config.yaml
model: "sound classifier"
input: "waveform_16khz"
targets: ["instrument"]
kernel_size: 5
wave_strides: [10, 4, 4]
loss: "cross_entropy"
init: "lecun_normal"
beta1: 0.9
steps: 25700
Rows from block 5 of a small sound classifier, named by matrix and row number. Rows with one number belong to one channel. Each number is 500 + 50 x the weight over its row's rms, rounded and kept within 0 to 999. All counts start at 0. Numbers have three digits each.
After each channel's rows are labels from the 100 clips, of 14976, where the channel reaches its highest value: "top examples" is what is common among them. Only what is clearly more common there than usual is listed. The data: single notes of 20 synthesised instruments.
# convs0: first width-5 conv (model.blocks.5.convs.0.weight, 160x160x5, each kernel summed), inputs 0-79
# convs1: second width-5 conv (model.blocks.5.convs.1.weight, 160x160x5, transposed, each kernel summed), outputs 0-79

convs0.157:501345473470523537503433519478359424456492452516520444516573481493502458401540435469503487476547566357324487541513386482468430506505495498555515468494543469515508501474511495456442540294470497454502498477548488497528446524429466529509525473
convs1.157:553478490560528465556517463484390443501490506531471503500487537536499442503476478551472558445636587447452515590566507514518439531478628413493506549515504502459494481503525565466511536456526588401492485534494493540493496562521513502566581448
top examples: bowed string-like; slow attack; octave 6

convs0.110:457518502426424446506527532521464528531481467488511572563497476473443522551480520441594488534451412494480464436460482534465585452594475519604536529537523527431528515503471452483458574530520528502530471502488560480550445577404528656413502527
convs1.110:482491457477474406565394480544497540459405517585452573538462507479467499466471473421553491454447490455496529470450425480463469419438482468611590452544517444463462534489478483477473614511496474536522460487501454561496523610353491580420476506
top examples: sine tone; square lead

convs0.3:495314481470445485477429502533380454504377456515460497473509525509471514491498384438517530452507472372374430556486385516511423480523513474540487519478501501444511539457431462501469499325508471457488477504564494508492497555504536458460484506
convs1.3:445453481542482500563551511398373364501430487491474414501508448504526444479564485541463541509546519430414521508551418395549411541480435368465453498483443496465456489481434535513579492359476440472466480532429486546482460447541471581540524526
top examples: organ-like; bass guitar-like

convs0.83:488465369529476444452528480514481533477405456508527522445502509542502392439350484475469503477498510519537550464480543503507512505424463507520502471434531450520478538514505410411479505481337254504526468546434525496485484484532450484523498408
convs1.83:517486501499437533397498445529460530511561515524505562583394380469337345518525524484531530536534541502395526496494509531456399503568451480501519457505554470512444482412510557505542556507496459456534500524529379495475582530437493484491490399
top examples: decaying tone; clipping; text has "clipped"; plucked string-like

convs0.111:464310537499415485466439536530358530533390411524474508482532492525482509565525411450503522459513446372371517492477356509519401501533478502520518519508502479450513539463439499571558502327513510449516442504529483491485548494550531478533490500
convs1.111:484468422496489451529513513467390409436432484508421445485478460489497424440471438493479557481499497462345496442513441509529477531461485351506475513534443461436515465472483509584571507376437415489464467524426462499484476374542466593523507520
top examples: bass guitar-like; octave 3

convs0.11:441496511513467463511560541470548490523514476519560489453573482470478488517468532463440454513530431531482535414488486518531458552474502574381484472497377509368514515507418495492486432507464450496451424402378480456491406438539496488518499495
convs1.11:506557521546421479542483493504519520509411535504510475541476527484513535494505498506451515483478508527568579469527559514533522593513557479375420492478324521395392471497425482467557534519499483475359470546370461506525465419703497567479548553
top examples: bass guitar-like; octave 1; clipping

convs0.70:409494557424477476480533498487514528567495477525483518538552454475481575592519472431437427471544468487456559518506453556528496574503461587487427536588423566540515509476420536569443473538530572493438391405506455496485398454560542558546517557
convs1.70:461459563510588573475452480460415440591439484487413512493537504495543551548532570569495577497479487457444640500532447497549471439554468509526532470474512464552487505468562507540424370485470567456582518493563486485559516358554525481477522492
top examples: sine tone; octave 6; octave 7

convs0.144:464519419496530475505452451443462452494507488440502487495499519550505343577460455463510474449530498540499501469509531470477530515413494527596486478385504353496515416511498485505487540483503379422501460452528492466511507543519547431485507334
convs1.144:554524569491541469397501501511407550484540476493491536468497478366405383478525492487470511557504523467476511535527486530487507414559519429514532545667513453529527526495539481530476482483481549533493543508501447439513538458495479528446500405
top examples: clipping; text has "clipped"; octave 6; harpsichord-like

convs0.117:495424481545530474406588365451406515540502398404528529523433474469502550593479492537483485466477500371412486476510404558483453494514486506576479537556449558505501415530535502532510524416562615423484542489450549437448487551594523472441496546
convs1.117:415490595469441528467495451506415503637515452517419597507449459464420507653514646455507464498551547499447493585479492449453526502482433452551526496518576490454513559466454522509456554497498577452571490429515450509494513511443601454466546534
top examples: organ-like; bass guitar-like

convs0.133:550426492562531460435490443459428604503508448516511488533409462455495470552539370488503444473585519514445506518540499513482464545528476487431439505590426482552494463547569558584503478349537604431455510511455508492456466413507509544539465495
convs1.133:529463483516447476469416491476434487530367514461484422457464542481490444547416518478512510492555604507484484553441548564496495444447476447417435527508507475514460630555528501507506585433470560545469468530419478498512439525425596499406451511
top examples: organ-like

convs0.147:476347513434527509439530491521435475534482437450548492519581499526519507557533429417534491505567534445395507565520366500470460437566500607492539526561453510544516472545466509483416509373509522468508490409481550490546371486456537591516554498
convs1.147:517557457505535476540547515512448436504482452474518463501477517475551425488482469538469564532550574447476557527546442428511483505535530466376426506505305490445487452559471467462618526421525509471399495552338540516522441439563482575470539467
top examples: quiet level; slow attack; octave 2; horn-like

convs0.109:443521427467470417443574436462543613467505486509524500543464475480448426518439448429426509467521447510545571460461494506480562498443490588452462574560428441549514435507481473508491399508499407384452401431456505447447457436514487506489433429
convs1.109:498442477505429492494497467519466402479493502469477546553357468475428363468517451518442530424564507464474562446485475513475479543503469465342406498475398518492408507575504541457580453492470461490442487543363413493470521386561480480450453450
top examples: octave 2; electric piano-like; instrument: bass guitar-like

convs0.4:521380523540420440413417424482413608570452456474414531488454519521432544698495385516502509431482454460413488502510455554463457465477501539469503500565438515450510511469492532630489503367508551471512432516432482491462496511481537497494505506
convs1.4:489569510470472495514471470525473506576451560475385468458440523425483474559441539458497605525540568477460512500441486532498494511502496497408427508501401500449437500468448464621533563426440511528391468436385485452504454443483566561455523520
top examples: decaying tone

convs0.18:569482396526514495512518469430449307461535490510549498451463537505444511426484448520428539491531478508526488424518515481486506505534540430498559460528513581495513375536522484420514503519467499338534534558529454503446474522482458405504517576
convs1.18:333449499431516499482459506518532524540396468443529484474571513510553529534481553423607389458520516506482459484359462500461533484472446610563491523406480481552473567464513436498443483471500481575490474413526508499559553541482541488470444548
top examples: clipping; text has "clipped"

convs0.43:515516503489536449543505508547542531534532542512403527544450514471509578557580523486476448411526539574432424556485509533437491510470521501462410476521472548533513468467447482490465541578551580557464519503473396561402464522361533408500495557
convs1.43:469445503528494519344489572398516486478485463434393465432539398487509533485473495535417486452492524515498510438471471523430525521456452463554514478489529465570464382478508417521389611432471507394548507470510475420439445571532470440470438463
top examples: square lead; octave 6; thin (high-pass)

convs0.95:464452469474521430588347468436480458510488510564575457412538499514536459429396465407524503511483431433462509472421423497517475543499538515611516512436535484472512486529488412415488459532442511463478479470510541488541500501490463455495441502
convs1.95:598446536508510469548450454490385403556499512543459517458411543535503546554616567581442585503463448452494509481544485543398487592525553451493518525543494505470510536546520487508518548509519552453537552608426484516483400557526526514553555519
top examples: octave 5; square lead

convs0.44:463464541400465536491494518462501514524484472484355474488577469493459546555556478452504456438521530515440377552519481510391530500506482558545513502572530546504512489364448534532360565439543572456508475413574429471450386531382519530545503540
convs1.44:412395553492524457405500510459465519592428446483366552466474550524602482592544619511498561499479532473437558555480459494540481507461478489547523533516498443503431441479484536521466458465515631450535480530529493413518515458570547501506492501
top examples: thin (high-pass); organ-like

convs0.149:469562557478476467525525476534656561516515524531556640499507486481497572552548583456495475512471500541540538485472497575504591496421496536570495538529480575485525557488450464506538640645542518506481465497507469517445531609522499496490480566
convs1.149:478480549505593541489483504495502501530464386513450635468596448507553526524528543477572549423518470441447555482445448477459459480454474465517538479415542460518549359521574445431499508466405443462595600543557464453523563482534495531468520485
top examples: muffled (low-pass)

convs0.100:519554535492469476389545411460415529511525444425495520558429506480443448581443581494538479454505477485439507457495444502439527437464488560517511591558466448422503475521466509594481618462524508492487513463372462457487428670500518536438492465
convs1.100:493549504568462435525463476500557521522431529493445572584431500425530480529421524481426561533506578490529468532437489492525544561521528515417366519471403518389453466481382467522488623469439500544384408475315546492405485522520533439474430528
top examples: octave 6; square lead; thin (high-pass)

convs0.15:472310465501475483491468507494302455530512467507414492512501524535483536492501379444527501437485462336385490470465401525487460508513508487513506499498546528432519492447478508500440487402495536467525467470540487485521475465480542476535542531
convs1.15:494500448506491464565547560490452450478426492522501492486519413498523497481493476551439591503551558515445538521520478437562501503486481403535497488514432452459423508475433449570536485379450398470475478586441527509476438414516502573524457486
top examples: octave 6; flute-like

convs0.104:399487527424438457529541522509472525545513522572452507516536464498479567574518461419466430434545475456449548519499459528560456577515498523469435528564468569522511525407428563562457479534561551498450428380542457515473441458586535548595516555
convs1.104:527453540507577508435474502447469455550503471482388532470507521518580496518511535523550556522478493480439632493527470535562471463513488446516537479527492469487483492489529493480429303447446566454525563452509527443582563273535511470451503464
top examples: octave 7; sine tone; pitch class: D

convs0.20:508384558458493459419513467462432553568464443460505533422559498512498516661487376442534511469554517458428542557482466494467461449481513620436527525589428495508518488501475471572463512411474516472486472457447506478527466491484559591520500503
convs1.20:507555465497494457533526513522452440508472505498508500498454490458494418501461476504479562528552568461481562505494464452512491528524501483358397507517291490455483472530458490503607530461492498501341441523327531499523458412536511570478499493
top examples: bass guitar-like; octave 2

convs0.156:520519519513554497435501418439459472504533429464518535412478516493491390527348543469507517515476493502489475462456512472484511564484510520437478542497466410397494432506459480512509371538453351418477510484433471455514504405514471479467451411
convs1.156:434577492536331515554464509556505465526500477560552546494508465506544528493470523450486465494462476532570456417445514518486493558504461493419473505426488489333495525438329447431501459499451494593472398574476561540507484446541466542585476515
top examples: clipping; text has "clipped"; organ-like

convs0.99:425549522472527535460655492535569539516520476501578548484514444493526555517546571439463441500511479578551599511512531505561515562483466545480480567518455559497524522529453530495551453589515524512488466416503468467488510438679521522550526558
convs1.99:504538536427537454478504495464564535518463481564496607521501497503516562489534512472490540507433450483489640452483456582550500508468521476597556460519467478511464438485524419463502460540447507471520541500538450441537531429616490480476561504
top examples: sine tone; octave 7; note: D7

convs0.124:500530525528467427470505491421428453548593451484521462558475533534368456521398564520504485432481483432453471458492439474471468497512525522531524566525522458416511415482443518574414577496447476484522386436516405479515355614527522467554504463
convs1.124:506505464502456500496515467486500457473435462475507561450509328400546530461543477518423456521476529555525489506386479423451521521403457458482489471466510484449481540486424407475483505412426448577475452560452523482441505461494432492506417414
top examples: square lead; octave 6

convs0.34:452484532511484459478517512428513522522529446525543529411529458479466446571445474404500456483506440514496511437473529470538476586473510568431482507479418458339498507490414479512488458551446433475458416409395455452517443514531503493507459465
convs1.34:502591535564409479565491526567490474515468529564553517503481507468500500492462497492436499548487518558530520486495550483557507599538524453380416528474388505345458513474375488467561467505473483560353431557388471528486467366633484563550528533
top examples: bass guitar-like

convs0.136:502454520535410403406470442424454628541477430468435511511432509506432539640416448478516518418469440520475525485453480547466510437476449584430488498600443532439523481464502474629478516486533610464472425524410485465446457563485542484490504527
convs1.136:515543552451491465522466523525479526585475542524374491451440550473503510586398596483489578519541577505479474515443555565523529522511514497428430530496440527454485530490446477576520550463462569547426438454407502469449495420469626502510534537
top examples: organ-like

convs0.58:457440508516441374419437484477440568536459453404393485472413486512500526605403408547553483420452459453435487388475492509446492358455438503461491502543385530410514512472565499546455539516528542464519488480421542427484440537443522502516526533
convs1.58:536545506501456508525534527526497573595455522550470529462463554458555523598418598474521555536497561490538534462485547522568556553462569442449441552458398493467475494551474452537580547450449518504431448511415518483517482390550603598502489552
top examples: organ-like; piano-like

convs0.45:464570409561492483406557410447545551488477459454564485492447428445513448508454507442414408508548511583587527484486548460457516552504446521388438540468441457538483511559468495475512388517430428392442474466366495446467444446547481485484418444
convs1.45:478475460572480469420452514505455499465498455434582561532383382452437338489539469449518511554496508438412512519422499426522479576539452442421399437473462448498472471470469540542566478477492479462456488501428437485543539360587496506436405474
top examples: square lead

convs0.66:580444367529507564562594523489485412467568540525523428492542560560528486411599415524487503457474524447481508544549475485545435528501572390502519479437513499505481492489536544361522527463508548447541546557541463533489481527549442467557545511
convs1.66:429486468368555502445503449487447521490408476413480429452554481400536504475468482454516438487480502478495499516418449556442499437494446517566483519512471461546505503451545437502408419470482490498487528369499497479524547464484496481365467490
top examples: clipping; text has "clipped"

convs0.139:481470554494558550413463407495507543587463395467480561451513523514568566592435521529613514536459501432488527566471466525451607410433472527500519490499471560511522494564496436517540557517498579537510571495518599416526550531488522578515503564
convs1.139:519472516528492452475508453471526559548505571539449644495402516515527583559487565522465602472519550497504548497496484529522464422522482510543611472404470434496451443519565480490543479536398452448560520583536449499464597518428506461525576480
top examples: octave 5; sine tone

convs0.159:415488551479478460494582509516552553551519526521496518523505470497493579580489517446468443479510453523504588477492476549567492536494501554530442510557421570474519505453404534538471496596542564529452445405492480500465441478640529541526525567
convs1.159:570514566513551497499506460451518474580510486523451583480523527473512600531569566528522579510493514501495617525522477468514511460507529496577572430523476462507454448553544411455475448476456534435566551522572470502594533398522524479396586510
top examples: octave 7; sine tone; instrument: flute-like

convs0.155:401443460511520510512459505526488530488429533463526505518491453480506448480448388467544475529503460492506516508433502508498496490635446522534498527533434429512507512528475363454483432468487505470469514449348573510513456444549488544362401440
convs1.155:504480457628453487499472477479468416495443524460522512553354433525486426465541453566482550495573534477548545523499514437506453541521475361393426501484426528467412500549497541443619516494500486471447483571375496527474495473595504495485538466
top examples: clarinet-like; clipping; text has "clipped"

convs0.142:525456436571614451462440478450383477527543502469440547553438486501546529565455403511496489463524524493517436461500534548430486570456494480470493450407514508530506401542552515516528424439598577412501528521539497478493554381420564422466448515
convs1.142:482500540444488448488434565492563508489422484464537539435571337441444514503465534428503563568539510514533469523479481455549527421520495512550549505560539459480516500566521443591463440500481546520506478466514480477542486512462514523492448514
top examples: clipping; text has "clipped"; sine tone

convs0.61:468557520558536516482539459553600512516509493458610465437500477503478421518492521503428489562612498598571502511492540461502535557502503539428475521518363443511478533523491481505430408604408443525442450456332482489524426452548446517507474455
convs1.61:558502493642516464511441471519476490524424509548563464516448493423567493490503506485452523552455490450579476489476488542559495615445463433349423504522392555434554441525501435414555499484461520511371506581407522519520460466733492525436472524
top examples: sine tone; clipping; text has "clipped"

convs0.41:528509463563557468400505384448412567502519413467511561549405476455502496499458492495548464449534594509475525571474440573444481548461472501404470542498471492506510434525547536526492525416574525490451563538390474452470447534495505530543469483
convs1.41:529437464554459467402435489508513507495417475482496557558426476419559418500389511504537507538531602522499455555415491535502510513497518435470417488495534452489430577559503546543443517463460563551478476492446549451558447466454526444408441482
top examples: harpsichord-like; organ-like

convs0.54:485381502485503492539427542570384500535435520532475501500552470495473507556519348446557510491572512406447457574477485524486516467591501522524529532546508455533507532496475433515396545385499523532509481474452547556520417552455521571435481467
convs1.54:482493448513476507543501476459433413482455527474490462535415472498496350477484475554516558469554548452458591489528433359516469513451448388444491451505441474444427479520485554467599509443469437494441466514374510544518478478490483586503558460
top examples: clipping; text has "clipped"; sine tone

convs0.60:512375505551582574514429482550413430528446499497469480479522525486529466495537332516530493512605521439410448614560472460489427439572496512483489511527484485570507561477525451467453459380477544502514559464410558506488469450539507502401485497
convs1.60:497481395589488498547491494488442409436401544482494442474447429505486474401584401552505541455526510506501535554527508431503457497506423407477514537490438493449428487485483478444596509462534471459493522541421549538482445454521437566487575465
top examples: oboe-like; octave 6; clipping; text has "clipped"

convs0.101:436511519448509500480686514549579561543508518513530582493477480509511535535514554477419459488543504567527618528523491505555516502485484552488461524516417553512507551509438544514549460585496512548474434412496468466460498453652508540553536538
convs1.101:532528551367498477517554480488538512554495466521518576518498517481512531518525538496526570552459506495482662498479481520532526429478546528558577457522434494502421478560518396472553502498499491436523507562537438476556517424504506530408587501
top examples: sine tone; octave 7; note: C7

convs0.26:423495508382403471485570470475464555536514497508366498544480471532471501524490459449530456405513440474423497539491469503422531500497497517520506523534544511475501534407402555546414485492571500498525460363569434458467419515504507557594529508
convs1.26:531496504447516475455444530464471538503532493498345566436498553507623493482458517546500535592485487455458575483535501470603476434462575476517508528511492455450428474469487546529490392450501571445472453394477521439526588398531482510482443399
top examples: octave 7; octave 6; sine tone

convs0.74:544521473538449530532511488459496495489522531486477553522464537575467509487578415496541543473399336479519537469501560532467556537522508396584525512457520478386487429480483530421558511438497521462555534543535489487485558463497492523508514493
convs1.74:461438451456513455464468538456479571479436498505471529452530437353509457466473466398550448599506525488512563537428416434535503416499430482588499519524445456499467468496543396531549503479497509541444513425503494427524563532484491488410479477
top examples: octave 6; sine tone

convs0.103:527393486501603528470489503436414471478511526516453474432505538487525487487548419506484497490457557447480474525536518563491531485414522515515502543470484532463479453497475479471468529327478562450498529443564488480522504501472507501478480519
convs1.103:529489486589357554545499582541478446505477533602484484545525499525453512510357488458547522454539559494461562453546499509566487511544504435497577529469569517437428465486455520518570476503444442519520441455541504571559553494519514539586550537
top examples: mains hum; clipping; text has "clipped"

convs0.33:396511530452494482470621532537550527545464490502537544538526465496532573554504549482421460485513485510510623478494476537605475541507463566494438531555421561529516503505441531509533421584516530523464439424484500482489486407661535525550528549
convs1.33:530497569455563517506523470455501482594516476499428526494523535507534551540554578578518581519458496476487609497530487490523516430493512520582571448520481473516411460525543429483457451501477525434581527511587434464577469402510532472440622517
top examples: sine tone; octave 7; octave 6

convs0.153:494519481509521550454495457553467521481521457468513467539474411419475434475529516500463401498573498537414482532539473526431398590553479516341448505533472437516480520500460574521461394494569505576478510422467444450450391474424469512548470438
convs1.153:447461428550488462472493492477520455454452526463429411527403457451549375471494502439468489488487535470465398527417493441552503612491523469394394448477457518494494529453447550476379458460502564529421431460440503476497453373544509461468432497
top examples: oboe-like

convs0.138:509444537525477433413500436432401577579482472501468472499485501523470539695452349478539471410544498460447519548491453518521478522443485554512496517567406540536509499475525518667501470396499587437454416477449465502510474503567547476493486542
convs1.138:503531534450476434525472441493444438585444512482377515436441494424463427583429574481464579480594574461439498487443506542465501496498458533433427471500449527476500489510475501579552517417439506499455467482369480464472459451460596510467471518
top examples: octave 2; bass guitar-like; instrument: horn-like

convs0.123:460467491511449444459511477494459470512458458506480478445474467461465449517384428428427442491472403452494483487429449527492466502465477485380418473498426452378463494479413495518474386468421478443423442438393476482443450430486453479522392443
convs1.123:458577428416414524536544518543503467468417494514496534508473495473553531503441516409423438494470472491576584460511468489511530565513469492267441477532448526482414495458442431491519487488414588532358416492488494542529460425552523555471490535
top examples: decaying tone; bass guitar-like; octave 1

convs0.42:492328479534613502497401494463323435548483490513512484537505492488522525460503355510507474486582575349397494515468387555460450572471487477466477552489508531591498451484558445518487479419490562488495533499511472517508509465475525407444470553
convs1.42:507480500507477459507435516467538461524416433487479528464517333503452482512518522487453591473601513510511495575457507474502507526504449463509586540544575513423465528520467436502444562396511536470533497550465449470525472592574536470539465415
top examples: sine tone; octave 6; instrument: oboe-like

convs0.80:448590502452496563445533518521512485477527472450548574514526459460498459456400612420541427567465430523482494455459478509496555481512467548592531559494461460414492495522414462476453554545473453534487448427377508424512436606482448541443499482
convs1.80:488547532653483440538432483488566546530432525535489497590398536484494548535429546574460536583514585469573475454483473460536484531518581463480504492435424543462400460570474538436517618508497393533464492520379599547465469578579523496454508532
top examples: thin (high-pass); square lead

convs0.76:521425513504451470413468422467435589553445440442453484486450492522429480648478407472469527473508433505477496534494485520497461492461477533474542534541426467448512491472447512647505522322480515462508412507452427501462492574533552501494489482
convs1.76:485509502500412516540461460473463465508390572473417440467447529450484478510459480460506532467553552462506517543483542498485481543438478506358401484482463499467398507478436523566539541409485519516394406434406470499458464471537499534508480474
top examples: oboe-like; organ-like